config = dict(
    model='image captioner',
    vocab_size=67,
    encoder_arch='vit',
    encoder_norm_position='pre',
    encoder_bias='none',
    encoder_inner_norm=False,
    decoder_fused_qkv=True,
    decoder_parallel_block=False,
    one_sided=False,
    warmup_steps=360,
    adamw_weight_decay_other_params=0.05,
)
Rows from block 3 of the image encoder of a small image captioner, named by matrix and row number. Rows with one number belong to one neuron. Each number is 128 + 24 x the weight over its row's rms, rounded and kept within 0 to 255. All counts start at 0. Numbers have three digits each.
After each neuron's rows are labels from the 100 images, of 14976, where the neuron reaches its highest value: "peak on" is the class under the peak; "responds to" is what is common among them. Only what is clearly more common there than usual is listed. The data: pictures of board games with random positions, seen at a slant. In brackets: how many of the 100.
# fc1: MLP up (encoder.blocks.3.mlp.fc1.weight, 768x192), inputs 128-191
# fc2: MLP down (encoder.blocks.3.mlp.fc2.weight, 192x768, transposed), outputs 128-191

fc1.674:097127139098130162135109127131104103096134095113129156107132147124145139167084154152146128129152130162124095112125147126086082108127162097146160121133120150095111104106137135102107077135140127
fc2.674:122100135139158152127135158078118104164148140130128131157138124093124105131152111117112123148096130097140155104137120133136100144152093101151110083136103088165150107113138162153142116076115094
peak on: table (91)
responds to: first side has more (100); noughts and crosses (41); digit grid (37)

fc1.7:117077165121129123142082129160133092153109118135176099094137109095122122173118160088198116114102182140141119099152107166108122116150147163136090101159114123115117118118085141133133085108107143
fc2.7:139116141111143108093140102105125130083145128132143191087119103073141142142099135171117153123088143158138116098102146117138098169156133127119121082099074153112131077118134098077165119129135129
peak on: board (99)
responds to: digit grid (100); second side has more (99)

fc1.558:143142152134087108084129118139111108152127097132114133148137134126138145103157157145155139152143153106167122156139134118133130108147147107115122152103154163182135155134157157111128137052143117
fc2.558:141174119142140083142153144111152107127103154133142147154101107124130130141112113186157076159127120092109152100137103151112101159122118105106124081090116125143176142171156108099114130123091149
peak on: board (96)
responds to: draughts (100)

fc1.319:139141113117124138169150106101145145146129129104106130133144140140112110128131127122136096106110149113122118197112125154140180134133122124050125115158128124127152141139107124123104100159133165
fc2.319:126117151071105123131096104124135128084117119150111135112121149157145127098123122142143161166149101118130148142088101096108118128138124105110168124146120143133110150166098127095108126107117088
peak on: board (100)
responds to: discs in an upright rack (100); second side has more (71)

fc1.134:112130120127149109125139092132116125143120127140094125106158126119118132155090130128114161174105116153174122146142143083187140100089154097153149093148123076166130176143098119106120142139134174
fc2.134:159152128150122134093116089076129121098144172135169100157071169089098147124106119146122126146112125109109144127075137117121146154110118091098109094105129147120156148147162123105154146143129106
peak on: board (98)
responds to: stones on a line grid (100)

fc1.759:132124107117075131161086107095134160144119130172137059131194117157161108135112109123139097091090093140137115129133156118137166148084185105145083115112101149136155110133137139133115093110120125
fc2.759:117137177134124117087097108107102147127110127114147140096116126079147118110114133132120130145165102157120117070093106137125077140158063106161102097104119100117087114075101136088140109095110112
peak on: table (100)
responds to: first side has more (94); nearly full (81)

fc1.354:134135154131116095105160114099143118142118145166111125152082119159094149102108131142125133136096134140155088117142174137124122124087130118092089114157104153155109146160129141116144124158111160
fc2.354:129184172076129127125134100086139121115121123098109125157095120092126125144162120149113118115141114141111136100153091156130133112115149102168120131107126126157106117129118122120134125138152096
peak on: table (61)
responds to: first side has more (78); noughts and crosses (62)

fc1.510:101157129126106133111140098128139155095109122101144118097129128124131135158135127119147121089148111160102082094118124142107126107125172085142114142175117142148145126098123147115125066151135147
fc2.510:129155122145129111120136168110109122135106125126147145074125146085114139121134096143113123111148115190134127138135109145171115107179094110192098124097112131156110092122094136113170098143129128
peak on: table (86)
responds to: nearly empty (88); noughts and crosses (47); game: digit grid (35); more pieces: equal (30)

fc1.92:120123141105134140130112131137110154144107082109158155148126163133158080131090157135137096104096126146119118099152125130077165104156133131152121133146071134122122103114130164108128086110107135
fc2.92:153150099157126119122139130130117084111153137132153118124120142121122156143124095152085158165104134141133125131142141115161107136153130093159096114146121121158150146103162138136163150154167112
peak on: table (82)
responds to: nearly empty (100); noughts and crosses (82); more pieces: equal (28)

fc1.6:067167123175105119122125114109102127113141158137120139120116162121112150155154154117143128080162159158115099105101158149130134098158173107110131117140108162133114127133141128125124096141141107
fc2.6:131141139142164149142170145072136129154118117137094149106144142119133093113138142157104134144109092162115134104143126117168137103164090111208094119119115091128093120116114108151130134130124108
peak on: table (75)
responds to: first side has more (99); nearly full (88)

fc1.45:055167115125149150137162149100169170143128100135031137116161147123135115141165138122140128138119156163086120111161124153146141097168168145157120124135107167134130098113137130152130151147133126
fc2.45:120103135112135145084091146101117127111117118137094127140109113114081146113157109119111172137130129089112155155152146146129122143153110099146080147155083133127129160084157130123121153130168141
peak on: table (62)
responds to: first side has more (96); nearly empty (84); noughts and crosses (71)

fc1.231:141125130163091117120106128090134101132148141111160156151144100143096161153151137141165100141134140092122157097108156112083121140124167086148132088127113166112133139136118166133132120124200110
fc2.231:129127161106120134106138060103119170124098129124160114097139096100126105127136147132132134129140091170136127100124111155145140094135091151168115080119110142116150093132115099094125103100085105
peak on: table (95)
responds to: nearly full (96); first side has more (78); discs in an upright rack (48)

fc1.314:119089116116125128153132158171102127129144118091051134119131135144124134146114127094110159179144122148157146126136152102150132125155153111164143105107135133137120132135088123188142183155133159
fc2.314:118117108133105102142141119117147092143125168117098137136085140119126172115160156147131106102094146088091128143122126121068139114106181108117132133140116162140148134100163152125125103136124124
peak on: board (96)
responds to: noughts and crosses (100); first side has more (100)

fc1.40:103098118131106133116128124124127137107135104144126104093150124099080143121077118139132129119178118098131111092100113138132105141099169136147108108092117135154098118159112143079116095152128096
fc2.40:146075136179155137104156136160103119163095154130138177177132118134133119114122157125131135103095104154133165105118146111134119117124121113151124157114108141132135123122114149150127081105166159
peak on: table (87)
responds to: first side has more (71); discs on a green board (38)

fc1.344:159133111122103134125065125084160106114180124171128107108136124112142165132157104105086149140106136156120090117124128110090118138122115096126095164170147100128141116130146133155135150095154092
fc2.344:133110124165129182114118169158163132142131119164133143143159142178117099135126146130145130120137138147146164131139135132142095136161122130139155116140129110137092142186122125161101136119106136
peak on: piece of the first side (25)
responds to: first side has more (100); nearly full (92)

fc1.606:140117131096090118126188079116131140122125132072113100115104129122098121148068140129161128123122132149114090113116122146177121143119115142122101137161121140125101103166124162122129097144168122
fc2.606:113137134136153101118102154128124102122114123109126130144140153096160112140116091120137107129124126161109130107155116112114127086161130123152099148125111096145112158137123090138131124142123124
peak on: table (93)
responds to: nearly empty (98); noughts and crosses (85); second side has more (71)

fc1.373:111105131138099094161136065132130109147099181159134087133121090130108099110097155133155096099139149119129121140117168190118174121113106134062123126115115134136129132140070157149128113163115122
fc2.373:122099074125093133162104113137072086082085117150120095123120119100115118115185126092078129134132088141118131082098117063112120120088102120119131148156140094103114097137087117136115105121138136
peak on: piece of the second side (37)
responds to: second side has more (100); nearly full (96); discs in an upright rack (64)

fc1.334:133150140114129163135156154146118142118091122121088113138093176145165104163135120187099141134136145124115069134122116107172148097110119150096130135136124176132155139110148121154126164150146163
fc2.334:100093145138113109098174093101156102100158119116097113080140140070074137136109102158146157141118134135125104141111124174096106161129123144126116164126147118108115119154110099094143138135114125
peak on: board (94)
responds to: draughts (90); second side has more (79)

fc1.632:125082141107116110108140078058118173136127118099090068068167152089107127121116126110097110106140112124129135134112158151123112098163124136118102095125092135154126096154104109095120135151134134
fc2.632:139105122158153130102116154107112068152148124126136126139154126131128117141107135109086120111130124134122128102126101111166161141167072139179089131090111118116101115110075141105110127076137145
peak on: table (96)
responds to: nearly empty (76); draughts (37)

fc1.604:128133120147137153125113105099147157105105157126117118187180155141128114081139090140180122090095148140105137118132167142102140081110118147122122128131093148093162121093143138153108117120129090
fc2.604:118130175154150147139118083149107157163121118149141092083134129114129131168094136128100122119158113172151113112118131143152154120148103135159090141106098181107141118129096122114111116149110176
peak on: table (100)
responds to: nearly empty (100); noughts and crosses (88); first side has more (75)

fc1.417:155128113086127118126115134121121118146163171135134111157198154128145127129102123175098150121105091118120135168149149101154127156125119146134152131108142122159121209144091086109125176138118155
fc2.417:130103136145109101147101093160113108109103114137154109100088125138102115144112083129136126161165117128131129153136146130077133119140108111123172097179150170128135107137118174139099118116120093
peak on: board (99)
responds to: stones on a line grid (100)

fc1.695:151092117158132162099122168152140129153155166068146148117130153116093123145131138113106141150143142112144157100138119126127127141083124126173168095101142118131088143141089133151113128114146101
fc2.695:133159112098110143145149144117135128104114132117103140184094102164131130115111142153097065131133165131095116109168139117089111111093166103071102138158121112140096147068151121130147125129079152
peak on: board (99)
responds to: noughts and crosses (98); first side has more (73)

fc1.100:154136125129115090104127119127108119111108132153102118111154150126105123141099120151127171129155136160118123161150132139161099149118109150111113100139092123126130157141110131138113096176142137
fc2.100:122120107142106096068135152133123092103082134105135161080108133108142172131083078133126133116110113153128113076126154126127119157106151148131138117129131112110161095173144140119107130121136120
peak on: table (99)
responds to: second side has more (97); nearly empty (95); digit grid (63)

fc1.67:113121142117104157113072108167158155137149105142135131129129152137113092139091161131104131141127151112133094133121117105109125127079111108127149141110120101127097138091102120121104151177127134
fc2.67:123142119119167123092168122132103130140112150078132132135074134095169151105121093106118154156123141103089127132118122133133133130094128122106134120156114117104131116137104147101137167106135086
peak on: piece of the second side (75)
responds to: nearly full (85); stones on a line grid (84)

fc1.142:135096110124130076150139118170127132069101157116133139127136121119133155079113094178156137140140147133122127108165122041116124125133130119104151139137121139168148138111109140138088126113134114
fc2.142:119123128151152134115104097085116156134132138165148130077127090076127077143158111097159112091140090116126119156130143201086116116167112133147105135137144137086100103139100072110147122146123105
peak on: table (65)
responds to: second side has more (100); nearly full (99); stones on a line grid (43)

fc1.453:163130111137098157095097117125113115099193126161100130150114113088104150084138142117126145122129085109151134150141139181098133184146150143112075137117139121156169138112137147159120141114174098
fc2.453:135105120181116109131148145172125159137134113200129131113135141144110116145158137114101123096105169125122119131148135087176111104121112137189151126121144141132104138162136134144116136162131156
peak on: piece of the first side (26)
responds to: first side has more (99); nearly full (94); discs in an upright rack (77)